Rows from block 13 of the audio encoder of a small contrastive audio-text model, named by matrix and row number. Rows with one number belong to one neuron. Each number is 500 + 25 x the weight over its row's rms, rounded and kept within 0 to 999. All counts start at 0. Numbers have three digits each. After the name is the row's rms in percent of the matrix's.
After each neuron's rows are labels from the 100 clips, of 14976, where the neuron reaches its highest value: "responds to" is what is common among them. Only what is clearly more common there than usual is listed. The data: synthesised sound scenes: up to three everyday sounds over a background.
# fc1: MLP up (encoder.blocks.13.mlp.fc1.weight, 576x192), inputs 0-191
# fc2: MLP down (encoder.blocks.13.mlp.fc2.weight, 192x576, transposed), outputs 0-191

fc1.342 100:470544497474483503499504459489452512508450505523419500485434485490510537491508480502495523494441499464487520481501527503511479470462527555498496484456496485520453516451501510517518515501569538488526507532509489520551517505499495455511498495503488453498516533497473524476500512447510505507523528489545539517512492482512475489507487472487508486502487539484476497497524522472517506499519489490497484505534478484486488485501566471514520514534451496521499506489498521501515451535506513466544511469537473503485499501501465485534463484502503510512508494438529544496515509502520520473
fc2.342 088:507476467492545492487493521531490521544502539463501518529506491440504513503472489466465473506482503499521496515454512502515493535472477499503503505465502487524485506532476467479490542512484525465505476481490529491527545518507479484461528503493537479518497507488505504500530533531513515546510514445510481478506516503495488522516498520500538474476505500478536479512506495431500481545531544519555544509500501507529469463523479462501451494529467535450495525474472475494507523504529510506520483494506541548483497484552473473455529514520457488498481498515506466503465484448460496537
responds to: siren; background: none; first sound: siren

fc1.462 135:494476460479459521515527484498466514506456503496545504474524501532494530490506470459525542572491489479499492432486524498544462465458490541516486480509518482491492487516474513480486508512510434482525496499527538524506513488528493539440523518502523509513497486478515524476481466528531470523472508482464502548458498525516533471529508538532461530500505511505507508516461480491495503483478505515511511495514508451514475519502489498492496556502510475553502529491466491525513512498495489511514489475477525478436519496528486492488529528473509529513456505453512501542486480522503518545
fc2.462 079:501502496469517521512474499484513471481518485463463454503485477507528509500477522494523501522515519500499512508525482457492501498447562526506504506519506478495534517482486489539501492532477546484488510479454509494511539513505446461509451472449516436521554510498487508564504516475482497513498444529513462490462525504502493490468545457513545515542488482495518490472513530534505505468540514477488484518482524540496461504492502544474499480492518512525491498517556495544487502501496474471455522470545500483538542493528474516510512482503444508490481489498471497526507498491537495508
responds to: meowing; first sound: meowing

fc1.409 101:506495475487490504504500515449504489493462506526502479551502510453531534511485504496470547499464498509508536508516488464515515453473526488530489484482498467482447517466475525488480511514532447479505513527472508504531473507506466496480503498498438527476529531528521502505529481517457483542494556480454525514550513467495498500498512498469519489468503513517481482516471527477507494470528489517483533551505539555488506496533529458509535467519461473509490524494534520531539537503478517496485507462484545496466472507482497494505496521546510502475479483459520493529534454461513521506
fc2.409 081:520570531483505509445490430529524468508475505498508529500491469512509485486479542469513529499485521484511506493522540501497508494555484484503494486491525545521493504487490518500504461551502530517546515460541503479528484496485480455501518450446531449534510508504537495459515486471514468527496536515470465459488475490487509428524509486503492479528498518532472473463483496502539524525510495488539510495521472463522491493474433460492479492482483469465515502530473519503518493526524538544507524527506493489483497491488517507502512523513479517490490526501542498482528487516526491510
responds to: car horn; glass breaking; first sound: car horn

fc1.1 101:508522543490497499492473533475510487453504501474496521513480497491450476554499497509480513490490512447526495504462546496488519492494516516473469488509493526537491495483463463579512505494488465490489464521511459455502529473468492449523515502551530485484526501473519530548489512469494511509530516543510519545495486473488493503548483473505487512501502503521487474468531530501481495502528506487524551531480494498538486497510500523463519556510463519476495530477482538545468490476536520457526551461488519476474510503524504488530502499449486524530483475478489496504499477499510553522
fc2.1 053:534532477481542494493525473424535466475511504494528483487509487532470488464523495482491538503515482534501512512536479495517535503514462519487510560474511467510496488503509527499463467520501447538514520508456474549531447522518498542505448461518500541496516491487474493466525533506496499501537498499491489510519528477530530485504519498518477510498519520489475500503468475468549501498511466505501488552526502521470504537467551504524460482468536495520476505502529472462474531507484507492514509500499502513471515461529468513485476488500534509489492508504470478529451542479558523507
responds to: snoring; first sound: snoring

fc1.138 109:463504508481506510502450505457550474484550510505508500502471521539483464493518491499498545509461505487539531470509447494486516508500524506494522537467527474509498538510492494503470506502519492470491505506468489529492469508456497481474521516491489452454500469482459516484493524505488538575545496495487507483491504478507513516506507498467529524506509523469526519486460525513511490487476515499515477559483517465499538476523501492532545567513496485504532561496463530491538533509509485488480502502521485511480478540506501501473491455476485504512493514488424501455467445472489507485
fc2.138 068:509505495490493520494514490473510514488516482477500500465458484482493481526467477509500474505493538492496448481468513481519481490467525516527490512519519490534502538469457534539523540502555481476494490514524496513515532533521550512509502496447503468557539484496503510508516504497515517504477501466481523488501480528499538513512515469519473508455536507508543516494510493470484494500536450533523526487537537488532516516511466490455496519450486473481480483544479483522482533532480519506483457498468521519521551513474511469507553515515460496501442486472477436528451484494533495519
responds to: phone ringing; first sound: phone ringing

fc1.208 190:541420422439451530492501540521512520471524519516525501502519504485505535505516542503532451537460528514496489467546524489508530502483517471522515550527528446456434470452479489496455506492508514447490488463555501483537514510495484451493472506523493499542478491511502550487510506490512519464499509471505519472518484482495508520480494495479463469493462517481491494502521503520469516504528487499534503519473488483537496494475492516534483522501531483488502517453496493489495504467507507464503513484503503494505516530501505508506505475528474473519499500491507507529473536489534516501
fc2.208 278:534548484434511489524541487518496490485526506500531534529537474494500495443499515481507457514473526491484526528491486467500485480521499541512481554518506502435400504465531507476439481510516509466508510463508476494507459499485477477521478513514477477533529487507494505498517507519516526467533524487510465494509513479487489521508517461496516505532484494528473535502466502465495426512524506478509499467488473492529477494516465513461453523501501482517534508506530515488466515513496489509505479452493486518504506508463547510488534503527507532520498546525504522516538505510505502521
responds to: phone ringing; coin spinning

fc1.247 128:540509466473477512446484565461511526492494507477516504478468484520506481564468470522527529505480499488504473537530529521503521512460507500473542488495504510498512490541489472515443499475526514510487505513497452503509516474462508460491562514478561548505511498499510500523494485517508464527539541501493550536525482453516505455510476509489504550483508471483498483523504509543480494495537511511506516561479495526492481508466509496472494527466521514492494498526535504509452509468539526501505503538492481488468491506525496477518489517465483491504503454476445489513479489488478524538
fc2.247 162:471472511487471516558464489484478455560521537508498493470502491528512493473504463516519489488505449451485518518458458445511518522496473496495469530497491466460509424463485512496512461539509471491506488519513501496498478515546496532502487514524494480475546491494510482525488536482520520487495524502477485482493532487477506509517528475524486512501563496535547472499503468450497506502507466509501481519509499480510497487513509536505528500520479512473515504534503504525536479535495467512514529472527473480486554497517492481528438491488500483530580516511515506489471477526539525497
responds to: snoring; first sound: snoring

fc1.11 110:504510536534526521535497542505491529497519489535451505505490511501465490499488488482490491531534497536516468499485472522515469490496513501448459483477494506517458519451482576500510486529503524496532525503519463563480525513454492497461504498511522513485503489495519486480500514520535521459480505491513483460527514524507503512561494495506499479481514515481498516507457502495531495510558525499530482472497452475530519477488481463488469504500472475517493508505491487468543494520501487517525508502455435502512560442515511494501517500501507521485499516558477504438502546442493481485
fc2.11 155:521539534487543520518512486513491529514516497476460523504520469516548485452519482468504544438483527508538507487466500470567499479503527440492467493502476501529489476481502530537472511500547466463529479496487477487531496514532476487535488489545520490528515489527499537472477501507517506452516469493478535511480490484519491476516504487488532487489547497456502507459503515527496502473557475480474496496509490522504540509504457513474456503469511480494501498497515489442486536559495459438512498491502540489521512490443482503517517485506519507505501498518492477519514511472482511537
responds to: car horn; first sound: car horn

fc1.447 130:477562527492523504504494496484478521549518512505520539509536484514457517517513471476482511492525484504511517456470482527540502486480487488475433449480487523490512474542498482496498504502563484522487521530497514504459501515523515529529476501493483486520463456495488502519478496497511512521472499451458537455499509566480485511513481470517512492532476477520513479512486490449523494476487471496490514477492496471479492531538464474521430477515495492533507534507506492552515512495508499544480487495446527494480577470485506485474528521526539529522499507485508498493503502540506511537
fc2.447 157:458492467496484484502517492486502508497511516515491429514499545481513499523503464520514505499480489563515513485512505495517552498511508482472502541469484465516467526486490513478484522445486505476517521480498475439551476525559509549475520498508481483563510471581469507504519474466500481516511477494460493484532515462536519491500517471482491486508515508488489496458472504497508503500511478506495537475497534493498515497470500514518526516464484435542474521487502496447512494512546508481494471517526521486541490480522510533559503466473517490488522494515495529535520499474493498454
responds to: crying baby; first sound: crying baby

fc1.219 130:504531468504575480518496482471521496519497498489463490516473504456542507536483477499507478494478506468474504539458476449492524530486532496477532494493513509477501529455487491519509470492521522441506515517489508490529495514485538526506519501506449460525513500516481475456556527487522537484531457445481502542473508488521515494506512494484505487548511497483506483455483513471472513529512516496505527476488548532511487522516490467519488487479507499560486473500524493493467458513511467506502515523539420508520480503529494531522500432502526530514477490503508488509499473462523479484
fc2.219 150:499522497516449500499506513541478507478462490489544502527483479470510522447494499493520493480484475475506485494516547501526457531523520481468452518478514468494474551526511545491499504487522514468504504460524462527478485518501489476505466502480534494542512454506454506523480470507486502511515497509486501491519511476498487510519510501529537511506493520484513546495469486501523453526484463510490530534501461516489511500444491510492486515464516534480499503517467510494480497488558527500554488454501529523545492489499529533539529546513437508498532464476469457524465491499473564520
responds to: siren; first sound: siren

fc1.352 106:502468497517437514473524474511441516524509483529500496459489476490520504518496483488488464491486495521509488462517504514540498503472496529506501486498479473507477543532514500539491569495529502486508496459549498505508507476522489506473493522489498472531504507495535496513547492531496484531503525530502465471481552500487549484533527525537526498489515491516449527521490486522538483501467496481542497486508496436522501527474496491486487515500514485485483535487504523537492525548496486459527471431499498489485540516518488491535498511458539511478516501417489494526454493530495553504
fc2.352 040:484516469449509497485507500502462493508517511513504503506533505539523502491479491478490479547515530479504474550515466443509501513508502517480461509496514476525497483480501535503497465531521486485501512474510475548483476492467479475486452487428495473554547439467494520517531501507507517524526463485502493506469522458495487478548446478540565540535510544465534492504467452499501508502545489508475514513497497546499496534474482514481494476478512531510490519535509467506504496489533522479509500433513507507479517464512509487469487493514523515488499530536511478485462489527501525515
responds to: meowing; howling; first sound: meowing; first sound: howling

fc1.423 100:516510546451521500491521457474486476484482494487575512498525495450480495503480487517489534490509518538521520474501490533455473491522483537490480475486470529505516509523510528478445461500529484485523505499479475522485522497488534494533494473509501512525529514490490503479489505487473506543501493517493476459513498515494424494515497522475507505448511484499510512483486542466564485504523485492486556477511502470529496517549465491488468456530528482558477512472498537494463473474587507544488481522503521505500491477486507507495525543502530514500505500519467498479542504482496484492
fc2.423 036:500546484476507494483531490459512471531558532481554527531511473489494490503493479504506526549508533480505497511531480440514482503502464491490466509477495507491447530468477529500452504506498509494513490495535497501553488498492505476497487500484481497520539488496466511464524510436494516517501460488458477488509483443488541525575485475528535540506521517481528500495454505477541499504550473495536505530530459466501517485510483527513454470467477506485457507521505507514516466533530514493528508458492521465471490491495497505509493515540549478503495524529484475512507496480486510520
responds to: crying baby; number of sounds: 3; first sound: crying baby

fc1.118 108:507547531486482493486489490557547519557522488501449509488493470474508493512484507510470471489487522526506506510502512473497479478518492481522502427472498494456514538475499488528470471461528474532512482512498512520488490489505485503504521486506479467502461491522528492549528513460506502529477476533485530518459569462498520534514483481508559513505502524537483495452481496488480498536473507487551511491511511468522499505547508587509492510480488520506491494483496523538526540491487478494487524497521518512448455499457466499504499472490494515455482497505543526491517481507527506465
fc2.118 052:531494514516535570472501499524537455456527471492491512554478460479499514518492493441537539522510529534531494496492470483499495495491472486478465503508487475511480484461510513521453504496537524471501478479501479495551515505517486495497470485487522505522542481452467536473499538473549524481496507444464447499542504500534541493553511503551567490499530499503519495482450465496473478498540496492494496500509486502461482461496470505493440490513487513487489535508523515484520481511529509482484506501561502481485505488538485496498502498515498502517499533497492521483480517497475522511
responds to: electric buzz; engine

fc1.254 129:512507520473499541492481493501515511476484527510450515479517519486482488474521539522446521451465468488503475503505524521536506478512491509554515467473550450489498492499521523521474537527480484496491465511498488496530502489509458507448495501503574499495545538517467529484545470466533486476512469453492544493488522433523494498517479516495508504500496469515505515452508504469513534517504523515498522462495495521456518545467489503474482489461554499506491497513502513485523484487537500482524500540524518502504507495534479496496516504467516500483467513498502544501569472471469458487
fc2.254 170:482495477492461453527461511520538518473470481479503510471505555500496504507540497511494488485475473490513504526523464529506497497502501523495545493524514497517474494527517477483455541526466544449420472478449557513484506477511464498496518485451522490517539534510468564468532511505473487505495458503499532489509526495522488501476515500470519483449458526510509502474500547475507510469511523494482511487501522495481500532515484512450529484475524530474470530515555500501477520481496456515517470514524516509492508517495479512477526516498532482489463529520498530542521540512477476491
responds to: typing; church bell

fc1.3 080:494486484486547508491505509476483501505495526490504491522493472538499497498484476521441472529472511486529513493540526442436530499526518523521491512512526529530459505473513502532486471527459484470500482495497481471478499502485479473527480513522467515478522455484461471503482511464507504486494483523464531504533508505512513505490517470480520476502448514484519554460540520505490525505534507510524540490488495477485508531496535515527493508500514492547473492453503564538546470470518506521459507448518537473502446522506499484508516502465514528517487471505500506538551465465477454471
fc2.3 053:490524497501488526479480539448546508497481489501502506470506516527488487510483458466518521509516517463503482567509506478508520526500488497503502494523506511487515511506497531489467526488513498493493464502512506430511477505496465489497492533528495497535525489467544517521558449486468500485512498474457501446541492440495489473525490513547471503546495488499493453487491483505523519505567452467486560533500502483428483584493495484507529534503482489497485523523522490511537508496508454495510461488510507504481500527485518498511488479518517509482520514509463546524504474470494491507
responds to: bird chirping; first sound: bird chirping

fc1.141 091:487482531486508491496522494455498512497518474509522500530496496486510534520513487524519536501470497500499500519476493484474521496527530542493484489491534507538456516476517471518472503481541498457479504529473504492554503487499509474496492480489481468528535502491464495473537489422502505513534486480456544512478537534486481477494445497494504486476513481452506526495527511499527532510523475497493527490515507518477513457523519431473473474530514493542508492471469499513468484494533442572480489525519519496484470521498470494524467488516469516493494506544530490510590486476501521532
fc2.141 038:491531537445487517517487455497512481568506505482499520525522515523506511510469483467521546509501501455497524486488501441509487497491468508492500496499515506523455496488495517538507488505549498504496497484548505523512488489501500500506482468491510497509546482499513537471536527481478514454516501449494428458553496452498563489572526478489524515478501536487491469492469477486518468498483443494546535483514475456501489524520488473504454503454470524502497527514512507493488501495531515493505475461504550508471495494519502509489485494506543470495525541524471521515490517510489530501
responds to: siren; background: none; first sound: siren

fc1.22 137:512532506473463485515502520495490470490510505484504496519487524488508487498523494521478532502516511500492465569473475524474471500484498475446518457504512539488497501508460497522517509481505487506475493522469554504495518507460482501437486516500491544502484490507513469442482517521517520516499504536511509503513527506483495518473500487508526516534514504489531489547500524478497513505504557503460482513485519563473502509519523478484507441491569509528472556441551491533490476535516548448476513468468492485463470456521494494518507510490553540485501496514489498502489463499447501488
fc2.22 220:501528539506519482446495529539452451505509483496498513511518513488507469496514514504485495490527505487502498545457473492524491471514533457482504494472456485471487484487480531528473485514516510518513491503504520492520497524441444528525463441496485486507516463498499481498526535500514538490507464538568475442463460494492510474483497515506518510551536488500515523532471501541529505530487531500473477547463491512496482498492459486534498486471558503513518545490519489478506501521521534474535513480503489516527475492492465488500505477495541508498510521490522527519480427474518522527
responds to: footsteps; first sound: footsteps

fc1.59 093:504521508482479486511497476466523514498441518489461520497464481499518469511471451519495509535465510478519506539489484501505558462490513543469531479505527518490502516465502477500534469495481493524471530539522474524517488481484514508492487504498491465540536464519475514470557484485474531504510491506493527563502511500500510444502455462450465480540524533464513520452469500471488509494454472515500559490520535519536495468519547507495500517471477492517473501498518512528518486526474485540525526457507475494504481511483493507531462475491501536537530488532516482500536478471484506502
fc2.59 034:526509471455493494505528476468516482498507482461528531506496496513526535490503502467506514520527487463500485512511445491526476527488469503508463488541494500536473477512494515521466479459514503505520519478521485511493461501504509500491490473475504480492529484488461561459539539445542497527489517452465494477515502442533518531554524459543557494533493522486525470496448497506530518494536518496542513495499482476486487564483456511505494458503519507514501505529512507541509482482510494502500521477523480459502527462544511503491502490536514506497497545494460449512486484493476540491
responds to: siren; first sound: siren

fc1.73 118:529537464498450540485475484538500507489523512508523522474506485469479526498550518494516478512529498464557477470481502503494479542458491504479504459494518497531491494504508486535527519514502496455483500507456498481489521486511460512505523498463527435513503492459507505502462457548483512498513558495564543498497493532498509522523481459544453540519482527507505491507529472531509467468459497504538503502492517475481503518497445480509484477495545492522494486482470501533523466496493508487499475480492527508465535482525511488505478506489498515462516515496542556483453524503535507543
fc2.73 134:471516519490505479485473498416496449484485489470472494501541501479519481494473500536468520553516508510545517521468474498509508519521510510501536494470501481527524509478472550506448469480490496481514496495503451512509439508507541550500488488501505513537509457522500477495516531544521485484491484539479470521477528474502540464553509491538535515497527477466496513498458463506543497574532493487540483494521482502544485486525498498521495486489524528520487520460498451469510496528503509461486528490507480502479535516514480513462475518526504482500527521490476482552508503491494496499
responds to: meowing; first sound: meowing

fc1.476 109:521469503463471520465492543494510545505510492482519517513485484473476469514485475495542498508486488499519475537541528541513527474470492504497510469515526507479504485544484474504466524478522502516458480519501491502503527480455515463460554524485541552499553535506492518492505508499477495518543523451455521541546504435474548472518450492498500518553500503504486496500537539534466475505539512486500541493459478507460492527496499534494502517514512514514498504526531522545437508496507532462474473527504485495476525467504486466475511518532483507500489495477501490471504486496483509516
fc2.476 130:507559525518518515490467489496508491498535548504517539468525521527517537455539491493472539508547498485512511524454519462494479505507506510507500527492489473504456481443484577461512455516510496515512528495510516479485523522509486519511415524519470495475468509471505477509523497473512525493475486474479490504472516488511498521514507517515502505490511487469535507518493472434492519531477472533511486537515471490525539498499498487509479477507499493500503486483505500460526472490488428510508541426513479512478539552491521477500487476498533498532535480494522524531473493501476486493
responds to: snoring; first sound: snoring

fc1.361 093:538548501506457491499515499470499539487560512479496509513475444476513463553479484516497516515459485493494465524484518520465504478478514524510506469488465501503494530469478493511468500478486506514503504538484445485523498493502520496477500502506515515480577547503529506501504483501524538499546542504522498527535513434493496456498459483521527512492514530496468459537515519460523514492499497506504529483485490507475475515478516511453510547506483490493497528539490502539443530479514516475483508518492487488473518451541498473526532515434514538530478498489473484471506471482499499532
fc2.361 097:536503487458466449494536486453503506511560501526543514479487474542487464470546534481485511516564475448482513497548500508465514526444529469484512506496483509507501495440517516472495456517496518530506464510537478533523460505502509484486477516469512493511528457452501468509501524478461507486518493484506522511528495496497501521505476515484538557502507500509471492467481464531484504471536536504475448509493476504494533493518498540496489482506535488478463530463496518507525492503523509526521503481514453493495498492498522497521513489537514440493552518523504520483492504532507518533
responds to: snoring; first sound: snoring

fc1.124 109:496517534523549522505515501521514493510512467498528513490469526492481508496481466506478498480489520474515522485490533457498478517493506474537447500509446513516465484508502499499507490508500439524522494463549504458477471497498542499477478513560493491451453522520502498556498473504535526476472490458503459532485527497505549520512515495517508524489515519480514493479479484489469481506537499484487552485489506442486497483441502520532504527496488482524499515482468491541520529519470500498496516397497514497458489519500506528501501477511510540502510482485537475541536470517531529500
fc2.124 047:489483473456538493446498467521470504520485569460472493518540488483533483557479494484482484526527505492513516478502493480543550512471510520430522510492513500501472536441500496516429486518517508487513531486534463483517514509491532470462493502490505487521529468496476488499521532492479462473546512478481471501498528498516536517505457490525499506512527491495502528506511492465522511509538523512521545503526482504500550498481493514504502456470504457453490513461527506516506515497579540520545492496485490506524533475509480515500509486498504487506511486499496476485446522507492532480
responds to: bird chirping; background: none; first sound: bird chirping; beeping

fc1.123 097:524502539498501504497504484469478504497486505523490518490471496520519537532487470522472481566473497514516495455519516438521504487485485519521485471516493480493493503469535485541511508538552485446485489468469477518490520503535519443501457504541470521459551538481487498510523501499475461491498466482509494479449523500496511497530534513531499473447502455488492532481484489523510526495480504476473506517483499513517520494491538522494527516519508487523497546483505518500499512519486476525529493461506494486412554496498511515495445514461465538534484500519499488508548480491474549511
fc2.123 042:513536471481521495494543457492503526513528473472483456510487448534524512527497515418527527542510494471483525513479496484528459481504510498500485458518507488518479481525515491476512482482463510486531495481528525478550476518510505506484483545462482474526498491480504518494512513458506522517523522477481452528482500434523499479542500491538563524491534503493520454497478493514517452515477462514511504465487454534549509521477502517513486465483461492492524548521519498494503514523532523485516470436483490488528480510500518529483518486487509534538501510469488492473495505482477509535
responds to: meowing; first sound: meowing; background: none

fc1.373 101:511508465518518471501509419500522521500485516477506498519476463485499485551479502493504525512462503527482505531495503436474503496514532531483520508511512519501486508432490485511468488471519525426503506538499450481481506521481476502520513516526418451500545465522465512479568518496534494473545537484506548487468523479500535492507499476495536486554509475499497511480513484484483503498512514503506519512466507489472530513492477493526495527490546499564493516478497501471521448502518511531511477483483496496501501535499490488497536478486515511505496465498458478496543488485489489516
fc2.373 065:558553516483506496469474434482514503526533505514515526491508475514498515458547430484497478511493510471527497522517516501515507505480529474518463478479537512489458534531491549478482497507484507480502518508488536480510472521473502484506444502485498479514508450480493530523487491497481503537483490485490477499530515460492492472527492484486530514540477536518503509522442542473498495540464472483523531480492469508526467510527525516502461456500492523420486491536533525555478471482486504520511515459498516513558483521510514511507467514536500539525513491494502484514469495493485508487
responds to: bird chirping; background: none; first sound: bird chirping

fc1.241 094:493534573483508485467519487496483509491502489527545499510472505519478492505496468526498554504493497558540497468514479516502458470524508502441477459447471495511473520536537493464496478509500509484531503509442480537529496483475518499508529484495500484495544498520467489490531489483444484536492510510468512453537529506511485484486495487468525480497492511507498510449486541456520479492516511500496529524512499486517521540482515535498484456492466462530482527485494528516509474510571492500480505566510558500495503485478456500507507536484511508511502485543481517488542504466477484498
fc2.241 044:504567477500513517535516485446522508511519487476542505515513492490501519529445506463499487522521522507494488517453485455492478491481482486493478454529490498510517522429501538516518492479525505471467484514523480526530521529478530494504496540491467477514511476475494493457499494476521547502505500454479476445508506426531531519546506508526557510521494488543524483514453499483509474518534469510536504504464473480508488517513470516519473502505524527477498525518508499545538505504506488506509499500521500486472491519473500492493508483540578489482492496469446480526492457492519505492
responds to: crying baby; first sound: crying baby; number of sounds: 3

fc1.538 145:541522515435471501487494510492519535511471529523519492492489468476478504502505467514494515523460504485480453513511544508526483482464500503532534481508455498549536517472471463536456510459479510517514491514509420491481493489517499520479529508507503498479534542501504472548510509494515489527517499530483556532484504476485495485527487527495481508523511524525484452474510517482487473515480474521465529506505489507469490485473522558512543536503489494508500495516477513548439471478579495519518518518491484497452509503529451497502503535481495524524497490492477520501472480457466497505
fc2.538 234:506477477444499502494463484499498465509512563516512475504531478536516494460501521476501539502533464489489519478529455506514522515488483504509503482512507478511485474470469556471498462511498452478495528537524489505520498525500461509482470497500497516518470456483469541535517554487511511517481537475457460449502541494516479491490479450522513490496497497487559474535455486473476488491561488486527514531522486508499514521512451482481553525487516503512491488504511511536497514523544472484482495493519520471474514502510559534534499486510531475529501469496476480511449530520514508517
responds to: snoring; number of sounds: 3; first sound: snoring

fc1.191 178:476494514501503509483518478485503516515508517519539516494498492488484546526497473482506521486487501532531516437483528525487488518547492499443462471476471505486516475544508470489438466509553483484486506522472486510499529505522537530499525502521502489497519496509445477486500516476464491563484497509469509454494499522467454521511510521507502507491495492489497489508481538424535488482511501497476539501501495472522513523533478512500455464542506504514511525502497478552463472512583477573499471531483530508511480490485467493480503543528500494500501508541469499484523506483463480509
fc2.191 204:464525516500525482523511462513458482489481472468502483500462517468472547536460503497518510545531476497519492529503492503499479549486528483487490468490484522499493575508515554498500464500559528518453528489476508499532488480504497529547504483504503467535494485509489498466534487447488506515486502463502492476489509494436483522509528489522507538522510516480501505501452510413536502494436483501521478487537495492526485492489466523546477488526523533500477537517472502542499479515529478515515475494500501522459500505484492502494529517522494520478531483517498507512533448470487514489
responds to: crying baby; first sound: crying baby

fc1.127 106:524533565497536515497489502482493498491501515503507527513450482484521487477487504483499484504483510580503499539498540488516496468498491534550543462501495537516470484484491548464441506468543480489529510472506482522506487505471500490506502478482510485454526482494523481548517522469510480488497534489478472483471526509491472504506482470491528481437502500543497506509518498465466470541463492512554524485494520473527499526525521527503438487507528484522475500460514510551523592494463507485503484516505491503479471490491493489490494512469447511477500488489521505482532487520502525493
fc2.127 097:549543530480491474457517480492511485488517503465557552493526482536478493488485495513483508503509487472509490476489506496508470491491520498506461499532538455517460517486488527499472498517534522499498499513494512490544507467517511463524468491546493503500498518521440494493514484457530483507517485509503505482528461526494548487506571482536527498484515495526518506477452537519490544510528473490532492520533504522486494473430480511469460538453481496491501470535488550468515518511527501531480537474510500470535512480470509471481532495526492529474480510473481514501511501462473447532
responds to: electric buzz

fc1.316 099:550531506496481497472498439495519493461534503475520504536509517518507523514496506496465483541495478535520472522536489494523511502506495529520499505505518485475504516452456509503443490494523500466496490510528407443480480510483492484471461520527455521495487495521499515525531502496508489493518471522541506488473533437510521523535489453472476484566496538475495513459531503485513462489511513511500523518503495514550504543497521519517491506474548458531477502492511504484498513465527534484489463477496501519537456469548521502514500487502471491508515501495479493491502534470525453493
fc2.316 090:489524525495518516482530466464472495524506491496517481519490485523507518475486462453484473476504505472482525530534489531518499513490477538510479526466458520495482559490496496519437542494511494485521508476505522511507482491539489489517530498523499442538512506525474499508500486526516494532523515478476494525506479504477450531503504524461517451499502470511477517511462514505482478499512502496510534477474470532419482473527509479494494479487420505450513490571501514496506519498506503526541505464500557471543494495502511525449499515499541531486498547483498518514494462531520529489
responds to: bird chirping; background: none; first sound: bird chirping

fc1.226 101:493523530519477501489503525480496491486499459515443471474473523545528449498534510471504474497512521497528487488497470492545510513503505493486466465446516500529446505476498487524525505484506512478509509470478537491477493500506516473502481500472514475572542527517474495485535484490489474522496475486495530488449547464478547470491489467537496480468508515529482516505517536505477525465499479497534526499499506535553507482472476459483456492505521507515498534461536544534492476489445514510515509464492517498481503547521480500533493478479461495521505490519541539520525472509522545539
fc2.226 054:522485532471504503535522504497486517444497483496486506503527467492550500494511454481475518533537480480512507505546500496534469515484525500432543491497461512479497466486474513509498517521479522463512495519514468525514502481491489500493445527535474529515518522508492547493511474494518464524524478478520494440508496467518519544540478466480533523530541525483503522496483552478518466472488509530514508502502494503502519534484481531481492471478488502502525478523437476477536496463523529453511468474504519512471508433555504513480507501489516514504506476538477459522477511510529548515
responds to: howling; first sound: howling

fc1.417 127:496489504474472507492506453514459546523504490521520523471523491513479513499511476495500500494496493504478484479503509486523501497484506522573501464521478528525479472501498521537511530514532438481523495462513468485506510490504487544488502502511498506472467498514536492487517460532497488531501552498484470514419504533512520498539524533531506481459482472511488519494480485489523485519483479481489506459531480480523486516477491485513486533508525487544486544472465480520487507522472470523536481416500558499434509540505482516532469521501536538483490509473559510534501493493499534481
fc2.417 090:517503487479491451499489516503517478464513457469467480512494472489515540479454530474503491494507523519544492501519499485530454513484533493432463511488528481515499528504550518516480495501520548502475488472460444504523509514491478464481450475492549488530559490497494512522512504474505496523514474475510486527511512463497495496482497437497544505542495507444482479532498481508504497495526510488530510535526489513508500494459508541533489491504511537469518460549555496513510501481515473467464533506531506498513503496537524529509528485492437478527514526552462498507494477504494477509
responds to: meowing; background: none; first sound: meowing

fc1.359 142:491485503471480498518471579527508509487467495481569483530471464522458509496511501482508515514504494455496509477510536484499523465450519506524487487503497517540527474511488508508508492483433479533499483502505424472496510511505487487504496509534514513482539513516502531546466490462510503520493574531486499480504537485492506518506506496448492521476472516527502481471486551463476490511516474484469533509478482498498509466488525523532532512489494492487509523505501525510484474501575501504498549490498482485426501511510503503537500502456469471542477501527496503494439508498502496484
fc2.359 240:541459484464535476480450505487536495528485556487509476493524477503523491510454493512489525512504498491447526458514483476513553505479502501503497492488491493529518484521437484539495509489493418519504492532501487500514482536539442478501524499505489526480522511477507489514513539496523488517505520533471469512495520483489518522505503466510480511487508500536490443508522481512469477511528479536472554537511500537496475541491489518500546547465484529493466501502470493491479447513569495506503507500487512469465479513527498506507514539487521528502524507473492459512452501466536478510
responds to: snoring; number of sounds: 3; first sound: snoring

fc1.315 137:521520515502488527505519485515463504507482508487440478475473524471531463524512522495482478507498468477537496455458489473507529496484516484474541487485503508525528529502505525528496478485505535495497472497515466502468520503561524498510465521500482482530540531518490453501512441487437481502474524541515476532476522443502551502434522453525486540494509496512489502486506497570496486487454493491535484518522516506532490487457485465528496534506551470509516524504524515491530530532495499498522468507520515495510494487516470504493458489483504476500552482483478525478513460516518483533
fc2.315 145:506511513526450483480464533529470518501525496496540575511497470499463518506495491511524510475485526445509496528513491492520478519483501456507495481518497486516454468428487474476457501499508518502493499488525521496495498476540540490471535541504471475498534503478485481455526502479522520549521493477529576521451511502530509567540492497531525508478505533490511515495504519467516524493474530496481480507525473479497486506513484485513491482553468535527524520466478525525480471534468508502536516496488481496444488508481475468520501493540507503482503489492528463479458495495476511491
responds to: howling; first sound: howling